From a checkpoint of a small multi-label audio tagger.
Model: 5.17M parameters, log mel input, arch conformer, norm layernorm, activation squared_relu, moe top_k, num experts 8, layers 14, width 128.
Data: trained on phrases spoken by 400 fixed synthetic voices, 39062 training examples.
Rows from expert 5 of block 4, named by matrix and row number. Rows with one number belong to one neuron. Each number is 128 + 32 x the weight over its row's rms, rounded and kept within 0 to 255. All counts start at 0. Numbers have three digits each. After the name is the row's rms in percent of the matrix's.
# up: expert up (model.blocks.4.mlp.up, 8x64x128), inputs 0-127
# down: expert down (model.blocks.4.mlp.down, 8x128x64, transposed), outputs 0-127
up.16 076:157154141119087132085149151118171144114111160083154147132186151132220127129121147119054093158103097139148164127137108145109072109216096167094172111122160137157166103104150144115086158117135119219068128139112154132136132135113111099174140075103162152041149096148117151086068144145093185107149161183177122112117143097109097137184120141168122113164077122128134129103133131091123185115120
down.16 084:120124120159142156125119124156149074127075174121100173125160100125095180128151100121102067084146086095110170095128029152120155179167185148129148115151093084203140139199170146113131153125133141180126147113122117098077132100170089074098134138147092134076139083067140140164112149125096123122166113168195153186111137113159092118120097129100117109132151123109174102107113094152052108163100
up.17 115:227119131079132119141137152143077170138138081158123132110121124114120086142135185077057141117143125075113127220103142112122156138132119113134177134120109107140161132139123187117064143091131156095110150077138191134141135157092100091076111121119143129134146160127192150163147127142155162130105163100109139074101155151073097164123092175123058098161166081105173099135140085211145115119155
down.17 114:169179144131130103129150175145094146101084213106108108142142108063130125151160166185094105172170117119136138151107106111156083112129132092077153072199182053167164094075105134067127185120118120129103152159161164141116126183061098105123078117173086099139171170118125155149095175166078148122144115107118146165110093151151148151182098151173111154124117124086138127113105147147158127114098
up.18 089:162167158102118096130155126077084107128128165141141168094152164159240111100139180138090106120148135091129147127100085088138113136184139153129151145108152112142157175151165121159098110114123138137103167180084155125133144122110159098112086084089131140118164098184118115142120047170118209103141077151155148136122140142110112157176142106240116145129047136080140154102137076120124121099142
down.18 100:146113074198095156081115118090075161090104126105160098093020140138146145086137143101099114089118136188127109119144067181098129164184156139154132092179107116143128090166138133137136119128148131155126136078121138105105091060128123170149095140125114169134129160074110111147138130136093137156158131195189161127142050175168091118107174102108132104168105137185130133178087177096097115133122
up.19 079:174189165138127178164052149112134122151097095079147130155134091180137137077113092140152109108102103123096122127127149105153075085171108174119144105154107147150196127114188128139110194089117122117141153146081167063146139155132132117115155110119148174143110146177181095129127166173098106134117092137206111144178133063070137097087102117159156154108091113094121130194065132143167095151093
down.19 086:054093100144154150057074140087085151115183112112110133060152163174131147129148162124140116145098145187154133136131141165100143123165085140098128085104121147183074134137120148123141160152123170140145115060152108141075155184112165175089095177101076093175093146168147199107133094082149127126110186147143114127123083126170096159123189078132143107105136131151150088119133135118159095056149
up.20 125:190130083167087161101116112173094069090153170152166083102098168108145130066116144131082144116089106146098126109147137179120170144115129120154107104113104166108098102150135145092148149109109123114113106132114166075135132076085144197104084160130120153053161136124207151144188089184131211133153155110106115109132097143163104126166173095173075130111109114182171161114111130118136172105078
down.20 110:096142097097173188081130113173120150123161140113140107108153103128178156163143061094148171115110151144095192104141138112146093139086153116165116127118120141152109135150090105171157128100125172110197060072100143074169145138146140150142125094125136138105111122120117132126102227162137163125121020134145078163137070097205124128125074092087085139110124117115082085100094154149101129121147
up.21 093:121115122112156180102137098138093099078104053120154141100125147099135156129135113170139084097077161119143113103160160128093121153128196138088062093163175105154119172137124155096097108151112182109133150071144101137105166097132139148125081129180151175058103119136141109099102134146108156169116182193117141083192095109094092119088147138030160119193100130175084161152088127114105114149130
down.21 097:113154135099176074134148132128146128098151144184153162120165157081138134158122096066106187116130151112162075092127159164178150150074079144153079151080100155104130145158122139182122108202068075098129118157104108121164136133149143143112102162139163101139187092107095124106143118108200121137162144127118078135073144100195132145087115118092096147074149044140097105083112133102107093132188
up.22 120:202107193110167130091115160139131085103118115139170170131087181139168147138100147113094101141143078130043146168092129097161168104151138138147154106135180151091104100135143139122174209123105098141147136156139168080174078125148098105130092099158154149096180145138161094156138109132148074040158123110077127137108069146155097101159124092136102086115137116189181166120116153087112158100099
down.22 110:110080107129101081097116125086109169153182160141130120148140117166142124169177077107166169123173155121121111113135136174108134141104135078130080145135192123130080153175102124152067065099137130069146102111098128113164165182113168126098165151108122072110097177113122160109101195175099107173136055123160126158099091125114165092104088102177100144144173173076087133152132155140106134050148
up.23 116:069124096187159144143140073109082060163162190091101093170183173109145120119158080197148100168192089141104128171166131150120104110103114149068140082162151112126163093142132069087138150094129159134140159086121123137094129145108160134106125134130111139102089143177130126092129137105112159130094084148112151134157070126127155077181151096138180163119046118116090110097179161117113147072102
down.23 115:101104112166107100147159103074094121161179143143112053131075078141111124140139073119122134117115119125111136152116056156050127186109088123124081145116097074172140147181155119141091069095127188116147128090174129145048208132134106130109136097126079159120101152176114153106117116145115094191113149161101145174199130180154127143083135105114115116157126117112169106178148138175147088129114
up.24 079:161147117110105162111179071111122112119122120096139089095154107107139117124122081204092127155107136175125156127130086109075092134168146157164089142144147140107154109099161162106135089116096105124120082123104062094079162102080125156101200083144198152123100137086172084098116152180096130112138127150177063175104092121135124093124194141089143161212128167151152157180120156108110117179091
down.24 077:117137115131181164143109133131119120103157159136145170119099092095180162093078147070083137146112141141184140117095132103137065108094103088121100142091184115154095091117128040217187104147167081133160076136097142098093094150125123185119154141076100142105096149088113139109137191133137086136121152128128187121162139098115119122085149125164152094105106029139182145140171152106159141127156
up.25 081:147174141118182185090096094115091128089174108103151165111100139066172102092077093142179152154103093161073143130089077156138076098168100132098112107106097177124183152080164168133093099122125127118115094134099145102108149140105137193121132101139158101093099161114158089123176123140151107149038108115172100083081096125140110125152185173105071117169114149140163108097137163139139172185111
down.25 086:039143176115162119065142117085183193093129079109118155165161087109113124158102122133119162099095126172149139123156083133150117122127132181154147158197131166114141139054137132144111140114126110151072062134106134156186109134134126101158188118125177131112069140076116072091140131207129145095126159091104093120157106165082145111122147185122140147194097135146100110131115066091112112135102
up.26 064:132126170128176138132153089094132129145130071080142135140198185119149127142104087128132092132111083127072122121150126144102131100154109208177151147176146125073174104079163108112140125125131158161170108098129094101124128095127081160082174109163202159076085140189173106128187167148159109123109171150108090128109102091147098078138099108123134171183077156204154138123165145090126106123084
down.26 069:177155119114088085150141098086115104156119196126131084081142115162106130124171101150109162145151160100162192146142129165131127137116124104158174117151151125082137063122112099126088039086161218093095103164154116087092171114134132173090120099111176124087051111169134117081102136136119172130162104155123151147110127185055128107124161125109131124168138159067146173136145108088099167136095
up.27 098:091145105166147108194114057072099138090067137118093124068132174137131098115146139105118128092164074126123084162126094135129099124180171176079112125141139094098191156124188155140115145135123167130158074133134089119113104155095138085125123086122134115179136134135142066101133119161106150140118087171139183111172055165148097136182137156145155098161086175110061122168152182140108123130062
down.27 102:155143139141127171141187095080070126111101150137111166110092167134175119125091117152167171111110128154142202107114083136076152150114047151101097141131058120185167125167131169125104128162113162147178111092069097145139135133093157144107115129168173129109137104096190066083130124100080137152087156191109128126175169161104095145090127149115131063132079159159089072163144101153137146135107
up.28 129:150106136164134083161107112199190137181121114167129109128166112144066135184141138120171131106126173116156054167109129105106151132129107090096090153171176094123092121142088144122118105140185071098122241154109125137154099123140140141162092162157120124189165096147098183164123084101119113133139099107166130112101131163121150114153175179188127103115090136089147182119134140147173140066164
down.28 121:194129168093089063159129073159084164111122088067101121198112150153060109099166066205108175183137108120099124158152174122126170115158108135128068159173120169114158138087147084076082105112140129092098146130157116139091129157179136124179154128158150113153141141101128128119090071137157146092096191144092101102150087128131104131137155133079155184126114150166177151114154108148141139141131
up.29 097:139123174129174097109148120120090152121167126111148170114152203108145116149105194094128082198120162121086103116098135102163211132113118132140146151198169161092111083121124151136155125122093136136079171145129118159144097129149049137116121102144150141122152152135149092140164133047142128119092128077077101152056119130179138074168136086082148118154143138131180094050133118131127157053124
down.29 111:174113153118098072142155166121098104114096167128120148172095139140115107147179098135081150142165150132136140150121140158132100127111155119096121049175148107170127106117150093097127123096138151083157151155144103135141165149076124148080153135135108095098109129174163197090100134208122134154169080107139135142102100130074133159162129108192109214127141123100148210218065170092168099103109
up.30 091:130126135101188109123145083163128051157063138108135112121143103100195130113149125114100133096170160110106190102172124124130065102133151162126190126148164162100111064144095091164160142167149135105129122140122149078123102149163135135166162094119115163096127111181191162077091230116087153099113153128132128078102133096060112145095155118170115137152162158094136120062176166102129091136122
down.30 099:103143110139120079115108157122115138151172147154129105104059070072093119164128167105113116096140131130124152170101135148147083127123091120175132082140134098122111164145222103195160111126115119156158109122145155094122073168164111097074079128068116108143166169152143150163087081148179127123175104103102200143153060200169113104129107130146104095138111110188147121185105190155114161129118
up.31 102:195145092097115085130138089121150170139119140131205137089139167143147132142101079156089178147134129138114131120134083151080160133153095144115098149084136133191116099130147095110081158066204106159104170149124104090122154091107114136093099120094183136068110101132146160160157081180102172180155105121163095138119162167091110144158117145163130163147077100060141183178130070073136135087133
down.31 101:176126122173124111157142102133095149126124135093140114174136123132153179148148142128096164177083134118154140155152141156132114163122112121151100162185125145123140081078128113212062054174126116125101133101163109157137114092158086145140151042184175174095097133023103127107145131153111121148156077183148106138110166150157073103096122191092145153156104107126131090080128116119110153190165
up.32 076:186157080111133127187139090131122109121149096123133168081117145106127145175073119121101124126083105109078111197145124103112108161184132187153105133124164125144114159101216127112052136095156130129163136066125117140132171089093146146133138111169130170092089094129158129142135106130174167131111155163172084114151182109071092117071125175107148174187080089105169177148097095110163104095087
down.32 082:154096156138165080163114086134124091177176149149144086114118121120117154116124083121171151110080100127096184121114117165054164194079085137161087147139077131092128101146096107103084047143140150113136111124140106120064132104184140148092113090172132109117165113108152130143136102102116163197114130161175115155114147140175123122061102136115153101123078109103186116090185188184109104068122
up.33 108:118106112159108101136131097087107131152123089111153132113190188115168045158167150131168136108142142137116093133125139188112150137135115114105116129103210167102109140183140126128055131115121100114099195152073134118137130099081194140151109169087107110119102130178152149104119095136166146156133091165195123146125118138080124154188162138144131156101042149095140171081125128080154131034149
down.33 112:147143094151076153142136094121085090082100134069134095085100170153099140080178147152084103131090134125145141168173103131101121161163127158171145092156135123106153108105193133122103070111142190193083126099171135138062158076146106138196140078143074183091112128104127115120138091117139169137161127173116127154158128143189073129122153105077150093149096118192198145134116172123103115161116
up.34 085:119181153074140197137153099136123132111118100075151174099158126088159135144088156090090114102117092149066103170156109088111137105194091171144142109140132160166168128095164111081144168116103127216079085089076106078153154151133122164102125072116139135090115154121156087143119162185152157140085173138157113076134142127139076077114148103071126166138081145149184149146119136134151119181093
down.34 087:048145131166162142076126083127157101166136093133132116147077085084127189151163106092142092083187196158154125122077112140119077136181138129135116120162148119106154209157122122194131156098153100094120113093119140130125105150077150088116146146101102168116060165110159139114109144174154087145096061119126132160112097135072166166109128182150117117166126110054087087129130174088111120123138
up.35 102:140163052158119140093121074149130106155139146153148110095127148082137090126129142147110110159115123154096136167175094172070121146137116153098113097127108114089124153136128159102131146151101137102097123074114158102088152125082118201161158130094076120022098131137171144093142147192157162110091154159114080154148120111135080138083158106081156212134106077188114167098144156079152149080074
down.35 105:066165104108162160127132118148126154153132160105116081111128105114100081168145138103127115145146093093086207114149101138130086157146126165109162148095113187140216140151143154126075161139117134153117143149116109121112207136190140115111154084129129093060137112170167156117138190143143110127157094128139124133145156056184114149068086121111130120045134118166166035131142089157109156106091
up.36 086:160119165160180134116116145125171097123087081114164140116129155140202106095071118157109143081065153107114094125196089116082113110196093196134122101124153162135124168099166171058074153171140110123088173128120123105157116094128136184178115146125155139111148078149121177129150139181100100121139120198146082115176158115099127123131106122075166148128126102207111147120092091090164121098111
down.36 095:163119083125119088127171132127136175125123144108164131082086188109115147199159117111153133143111115136078140121135122119110157168103155179181126102106151153080142126158122175132058168135164157154065124121189103087112138043162121132143137108159115158054130135074169147202104100165112120171099110131136094150146144138183093153084119100080068159137140104132116060149167142078087132126164
up.37 087:155142126136177112172160106106183082109083144168129139078114091138132130129135131109095138105062101086154127152152098091109093154119113157187119153102133096139087149116144215104113061132172137117155118101169098038132125050141098186126128127145132096125093053111107124204107116159162129112128182167097115128096099134111123101171109122167077188177141169148149171173118140126167134139116
down.37 095:170152082165142062141165094163106069130127126124101073116101160163124095168146152138140210125168135164103114128155106162076163121153153145162121140140073137134139150116134141123035116130120172116127164103147062159106150093129118139148139101152045101142128119113142106117130107076079139176132140148196173145081160133146078086128159093134090122139101128115129159163124206200169080150100
up.38 089:149187107139087137073152101172133071136154135123183124112197132156111142126153141171099116142154152140145149141158130128074112120209114146153151130190158113105108123097135210149134130114171082101128146166121153137124118129106119202178153081116144125089131140122099050060150124117128147068126140134127097122095094094105116075084133155140131160209087070152187119091092113168112105121177
down.38 092:091078129140164102161209114106106085069148209137097133144143136105128103145113104111120141110167141136192172125114137120151085173085102060163107134089141159146046171191120094127148071092067152166097159160121122129112170143114092118070136121147124118084147125123117149129101169117128127226133154124095148135104097094173151074140109061139130141086109149133179125127123118169169127114130
up.39 086:128150166140110171117124096090105106144067064074125134111148143142150116126146150166144150080075145133155106122164129142060171136168123134153145116077180181091127161152125175172106140140091114121080122123160163165125151119143155137156129142058164168116117122157129115100121188148096099109075111209069071163133056105102092121095142142091148123136084127198095074085112097101120100078100
down.39 094:085137097172165132159190120146148140182161125096085131097102143110149128191141182089100099125112119110093108157132123143119089133114128199167146133105110147136133150158099144096126139151123106153061150080148135129101162080161149140179113099184088159114116168130102162162069119137117089103057186126126124107114153052183090095168148161097111131112093136149156063083178133167097093102202
up.40 112:162158181112101111148082142112132141106100141048167164157096113166135082073075115097191114159122087095089096100091163158142153066131147113134158104084106130148175089147193118112179159108096146163156186145115191131137113160121124105126181123108136140081142143193142094166157170157139086110168090106113061150166157057106137132107104097142178124128138098126134150145102163106142098094083
down.40 113:076129193176131182086063149143095175141137108084121143149100146166129155106173179125160109073082155187138129153105122177103091092125094097113152118103109153166141148148119109147102129138167121166130083076140097091067087165079181142069131166070156113103124158135142171136191090125117088148097097131122097107104079100179135156143119102146125067118135127110170042130119144123152117090126
up.41 101:189124118142137139150125092184216090141137088176135155122137147122113177115119124104114115122100110108082104126137120095057137137112122152139108120126139104100082173089144140089174204157164129169160141135159139079125118051168095178119069149189167137112138123161115129165115100163140138082160114104080126102156106171149171106086181130100124174089098111200170152134101129080053140126104
down.41 102:110074102151175065094137107114143101157164144110104092162181101123149132160131103177182220149146118109120103196170178149171140157091156148136127130167102185105132180100088147097085087119177123048127095114104089119156173122134151130119144123188139120068139128064123123079119164126112136147066102131153090145077136158085131104098122089113121112135130149111097123126125106175117101074185
up.42 079:198139121107090150126077137149189117108113185144155139131094127077126140121045168137076082133083055115100077159173139139130118106167140116182125117121138146095155166130140152132116191119110099125166123105143165157146151087121133149165156157129124126067175088096126150163108120184103104126156148138139099050161127087097107119080130147182104177173115117186156171169089118093136182081124
down.42 088:102151136173167122106153122097137150156174167120140139161164148115130146153057152129240153105101124137121091150097122130080132136093055171173152130095124116147131147173093110169097110167123123197091121096161121059135123145136180144163106101136143160153155126096072147193133117124104085126071117130164122161092131144220136102145079093098113122117130119106161048096119139171085142120156
up.43 078:112120146120122165166102114099127147112137133134110134081153124135109128145086118133116131160058100148031159128163127120083112102186124161151075146124066146077142157084154137135148121159141164141149077082072112093098166139093080142158228140132123093092099097159160156144112149130200112111103125091096070153177102111151113123092108117098127211194134117162136129163204117116138101136130
down.43 079:078090136166214074122100125088149130099119140127080116100135096112097116127087182163119095146114100091131078178154103136129122172121152129127193106154164122123181142128089070198115099139142137146071139166164079110130092114172114201155141124132132157174144084090132148136147120162123099117170123125129105138133146175118145133039063124127156110134118134113180098172165032146153146111152
up.44 119:190116089161061144071138094176097093073138136136194099081085158100138138080131137131080141123071107165110142118151114190105159134152121138130086107130130160094113104153133165099155126104105119134118093129108170081133121086087148171111094147139132163028167155116191135091175086164147194129148170130101096115104103156140106134151191096155090108119118106177172174119129153117137175095105
down.44 106:095136096093157212107118119161152170147118171114146115128154104101175149182149101089106144104133143151090163109117125124151083138094155122172140141115121132144094114152117091198155130088140145109145033080092126073149130178154133136125149095107116109109131142080124123130097244180157156123112032135122102155127054083154115129128110092085081152112099119092102099094108144130098101112166
up.45 125:149117125133167078124117104150161095185162139189131106144176102174094138190111132120176168121151204109131146144155125128131097165119121082117109130199164113121091120128072176119129123170157097066170203151092159132192094162152139135141099144149120085176115118092131157165151122097090126097130076100192123085069145144129093119140141181188117095085113112073104145117156140168108124159172
down.45 117:100124157116134051172158093112106157153098102068054180143163099074104127107118077169116074150166146116151106120146147115116131138148084092091087104163147152140141153128145094088131129089166075122110137166112131147114098220184119111157113168135138140148158122154115143139080134110195121130061231166131146120168111136144108135110145152090168138116094093154176135105150150159183119115182
up.46 080:164168158099130157183146143099154139150124105098189216099149161151185130142152137127120124050042082114110115108132140146078089101196090177181093118102085134142151087114177114101092120148144117149104114116140137103111177102156088152158136100120203118073106118175140107089119113138150087135134148139151075104123136085078081131109143141148119146204087116163155137155080121103165152108127
down.46 073:150165146129091125116060139033145113144161171150161160150127191124117134139123095089120127176094113122135129145120088104161144153180082199180081139144080107126138102106159162060078170117128195103099157077131148115127122094140085115152137104095107129098119135111121089145134115178056107125126175196177138158119112114104122087074146123147158161122077069158076172104155141128163133113108
up.47 063:139096170109152144169158081106153139076081071126161153106145122118184121153111139156099136129130092147105139170142125067109054119152153200179149132121147133101153117067163146087113146166118100144103109089108095141146141167142108136162175072166189118151121106182168113096109168146152170118102165117130048109114137114126097137136100213120161166188094123142136092072093097138122145163060
down.47 065:158142128129111134152174137178124114159118172149107154051072208157122170145133185114131088153159134158116127104173143188115078146111105165084094110120189100178131134143159117124124186076098143132151177110113098178078113134180136105106056092101112168123091116108151151101119109139139086131138132160120178111134172172158173097062179119126144086161123092080103091187159135107133143120094
up.48 117:109084059109157128167122146106111096150098142168072094104110146080108108104106129137109129150046135118149130088097147109113108129088156127127007128088161137156103137098146121151141077165120111102178046122158074136140132069143158146123117185159118123110148116102113074146120129122154124146172151154075165099172072137115143133095116133132177125156128135220145169171134131121151153173187
down.48 109:151090079091195075134155170118082104164126142139158124120122127119194092174135160130173193161117118125120094120196159123156130125087117153167142091119135194153113147102096128119108111125115186130095166155123131130172166140133168163122070145176151158172153122089111096129117081061104167131080146145147131081050144145110164072154079131094151124058140157142165113076130124190130131124168
up.49 065:191069130113140205105117130123121104072106072098133164088146120146145135111086054161124163129160090097128183164134124138141093117190124175165129100151135136162176107058217127127126138131082125165115116093106108124168175138118089166099187049163160124129088105164131078093106168136164117111136180144126088125123095089152130129148085093101146157147132177124115131118127126080075134162124
down.49 065:114203072126105136108134062141097137109167101140125201098138095168156160128108132107157113168079068216131125124084103151070136131170078163083182117127136056124163154129131085147144134125098181203093146108103119136078094142131149134158182144056111108107113120136114156107132122132112144124127122110134086145164118113181142145068160147142141122187128125110111094194125079138120141154074
up.50 091:183103195130147152110180139111117126148129075092173174093127156121133146199127083099170155101180136091078151123123164106175101108129165166183136133086101157128089048121134151102083170098099098131136192092132130126135121106112130145100099125117151147112103128182201109099123174141167112134087163124104076114127170128116109102170121174092085154146122089201105108061121162139081113129086
down.50 091:073187077127096156089120103169122146143168178144099106106116136164128152123139150123102139126124125156127107171145139177082157143144159103101065096125091038133170106161064176074109149078107162114146092090133141147095118215089161142166173134117132143125129122147155155112117147138121133178122101075189124165140104119186148146118182134144147121170148080057105095147132216124144145129098
up.51 065:161156122150165159088110103129194091153092108123178171160185113104155137105118085161113118087105093126110130171144096082124081126192090171132108142139133137135137131034178148157117142113158108168109099130102201095132156162151099167140148082140154164128101105122163122063147119161139110115086170108147077109195072136089103102154149145130152197212086093127146109110115122113160081129128
down.51 067:171106146144159176141138088137054089132119103114216148142105170100104092109149151119127137124058175110115112126157101165092135158129084133194123089094152090120128116210066173107121128140101140171094128117156172053137152142120126097118114135125178179091134161108164080104127128106146062155133103146181100135124126181127112097050101143088107111147182174093143142077155146127122105130103
up.52 117:178077198117168130109107177084160162065098079149139191132145199093170151155065149083102106113125130169091087140174146112187181086147095129126166089139175158074132121124168151132125146150102110195140158157118132097165078124142108125112108123155173156104146098087147121128106104140166086078114170082080093098093087140140101130139110134157089124131156158186178135093125113109134125104117
down.52 112:153116113116099103149106197157158164181179187152118114178077133147123100165147131102112148161162093092094092155085105129131120144100090117204109163094172138095120145194141101172103134082082097098123107155142091147118149160113149124157157127114097122115137146128121147153093137195122080104165064076148106165091087127098160095163082111175119153089196172090175106121161193106106120091137
up.53 139:140126091114133085103136137111193070145166155176149102163140153203152117150078094156148188126157117104072202164206113142095131138135083164116127147188105154091108148143109151069128172142153113077181130138101131123193110136133136123149131098159124090129085067112150093114150148113092115068116100100083119123102144107180071119127136113124128158095138086118087102101131137109098104220148
down.53 133:057114093117105124103172122114136133159134158104101126107141054059150188139097105101126055106156165133153169088141106151106117146143067093117155094141154132150094142215112120187140123108117079158094105149123132105110099158135130131086120134097141135066171122197134181090075214149182069163078158116180126166129130115121156143094079130120106127138104100128124112173095134105142125109167
up.54 112:108112116164088166097172166125140085106146117081153131157147163089153096124119040161166151132105108155105088130168095137070181085137090162092076134128120161123130162157169149071086164154131085164090083137114164115100159087076151207127107138128079121057113136185131124137168110177114101106122093171126134107190113125096144110146141111136124163148073111186108153071114099121185119130117
down.54 113:080120124111143110145129116119113149139084129094104110093097113133125131133104103102123117110074153132074135137149052084108114120178137134166135115133093182117155134192133119136106118104130176151070064127169097127087147105200132113185147097175112170057128159095151107141110205174131124205125115160158107147118071072175097134047136144111113098125136094150170069138183119121104136156181
up.55 072:140182088137138130134090060139123107135096099126156113116130116121150137127089069098052106179077146071099130151164160151110058118130124150150046133135108171126145074067153129096126140129145148112146100116129120148153214125097106185111171113155147118114132142116174061131185098140115123106139155102126077068168111125099152105073103174116137197176138095125144127194179088108116109109127
down.55 072:125138125126131093174096150079100153156113112133127140089116138115116126165134175125155186137086126131140119094091153186175119124064092049130072149146161123090125092130132100197054095167093140136143111188158110089181116117176140125097094121150127070168183108050115100156107143126166139143132136140101180128085124127212150132093090157088178111118162093115139104099118095138131135092192
up.56 098:177147194123131154069098162073094144104139082148154207086098189174168146158104118139142093125121141083135125117177123136133147128138085111204146091124184131144159116106162116134117173136116131141103154119158113142126139109165078134104092093122126174085120111112119096095179129151156087112115139182089095084183128115067121116078130106127150135207100099166123120078084108072097077074100
down.56 101:146142087183076060144109160145158136177160110145118084138100143145118155145132075086095157106116133124143083084110101191089178108095127118131071183107089116157107132155088133136111140151104122112135172085119147177117150089114130175154143170155085115112126134115111137138144136167094101212092151138178138116105122072108068100110157126192118136105183092146078078195167179121150121075171
up.57 130:110085128106172118177137147100106113110103144149051158077104105118109086130151150120090138163055132147130167074086082091171089111106105125111071208102132165093130149087143121174146073147114160088140088154145077103176138106156116123102134130178144106149157098135137144132115102113173164144158144151101148061122083117162139167109085181163157108118165110192145101147105114157175208160135
down.57 117:147077090056145092146143143128112085165081149121144138120119146114177090146156153122139185149096179100142172107189123083132127082113070179105092096128138168136138119085140136112178094174164198115144146144141099131181143145123157146086107117161117131172116109082121118125076108069104187125132099150138148066079115143104126092117163092134160110067116148213138152144107180139187097156173
up.58 105:110173179126101137172170125146080096147113174100098139222147157085110142124124131201109116116135100082067143119085147094062120098136087112101157123178122138190142094128122077156120156070110132136063168163121118115092121110157099124150109134164096174104116159173139116124108148144152104167085195133090158162168099099075165110142101092083172130142048148140149104092152147099129144104139
down.58 112:088125138138062107144156100106099130145141097172117116103158129124149190099184057128063107126168157130124145128113122146130138128151083072102103147099070127144135141162147067129107081079121151150095173125163168161032178137118111136161123117106085134116111150128171129055126110108187106128137177199118160132139114098070123150135124121090114176087175130105178123070174114113164116093178
up.59 108:058164150177121153169104093084031071124173117127123131155144175141129128119134102133144110166177107126145116102156112158105116096111166092078139091173149130184127133127153085149168123128070169134118179129150138154118167120144107139088081148204109152125098152146118080156090092114131155188157140181098164106138071073084138076151150139093130158155070113145074153157141124087106109079139
down.59 112:099139100119089125136231090097107068136148132170118173133123191139143158129140071061089147118098166074148116111121156165073181181119078131159073168091069141118169161196137123142140050159113164086140137100148140167095192109131127123103101130115148152119102104151135109067125082115146151154100157179109112109140111114143078125086159107076131101128163115113120138118143180107139102110121
up.60 107:177175200076090099151093145139146171142121114052155148151107155175157114107096114124156103147079118088055080142128116160095136060163116145164119081108092154176162124122182106089135150096142121145161147137139167096138100173133143110126158116124188135136166148172171109160177087142134104136141078088118070123110100088122139130077095139157165124167152081105140175152107140087153129048093
down.60 111:107132165149083159131075180092140175158170150106120117126115143208122148105146173113119123137087131192125118154100136151070129120142083120090146133146077153132127147151154120147077123133165082131127041059176073106079159173063159151074123123096132126108133123132151176100145106122149120122116113167136067126082107144165158172140143128169113120112159141073152038163089122147131119061106
up.61 103:172158097135116201103121124181071172125208119083135118108090112156136146125095094087161124121137114122115160108177169147168162093125122112119131092138076155129071090133122101097138173057215145169153135096132167134136138122108097154090132115094120192094110140127174134110185145142143180162073141114089080103142175110161107106148147154123057147113133068125158127126130109195115114102072
down.61 103:120171098091097169147107127137128138160139124138158105096193145138149156096130087132107181137093155224117163146104219111094083091164137117094051072105077094155119089071144161113120112135115139112171062072115136119089137175120135109144103146101125148132142115113104166092112112116160129129142100066163096080111109106134119162092150137133149167121109176049142157102107173161181124116078
up.62 101:100165117134130144133064141158092111165176147102097129122110155139114078087094110099183125158125128105115116077120154195144173091089160131104064101045101155173156130128152100109178127083076141148169146131120144143119132173095188146105159189089086128119095160162136077137155161168175101093150084137106074100155131086086163128107093095144159151126139099131105202158165122100130107115067
down.62 107:100168112176151185079047137130105158119128108100113130122110103157159102122075192116155112065092149184100114142133092121111079127199109169161177111101120127134119144105137150160080116137168120130109084071105168064090107142104186169164116155106117156074150160137132130129191101101117096139075182125138095130121137137156108125115142158148090054117135136156172067084120082170121165117164
up.63 099:156213178095150153116175113177113102165149126129111183107162127126224126141173184092081134110166124128104146180110129140115088102175097128153193118093138109147163139120135158121079164113120159136088155124083143144117139191160110104139064118063124132116176122135122099107109169162197152155100091125195147162077149062115106136113158106164073148116127144101164104109106128149145103114100
down.63 097:140121104122164157055119136093105095107122115061173158151139083116127088122136175108095084129161105172130124145167112158152131161201132127118132079201190128132093102159203153131120123106160136146160145113065142163135096127085063187132150076096091138097068122123099091111141157155054097099143098149172157141142149163093090096150165138123098097182088165126181134147123131165127106157122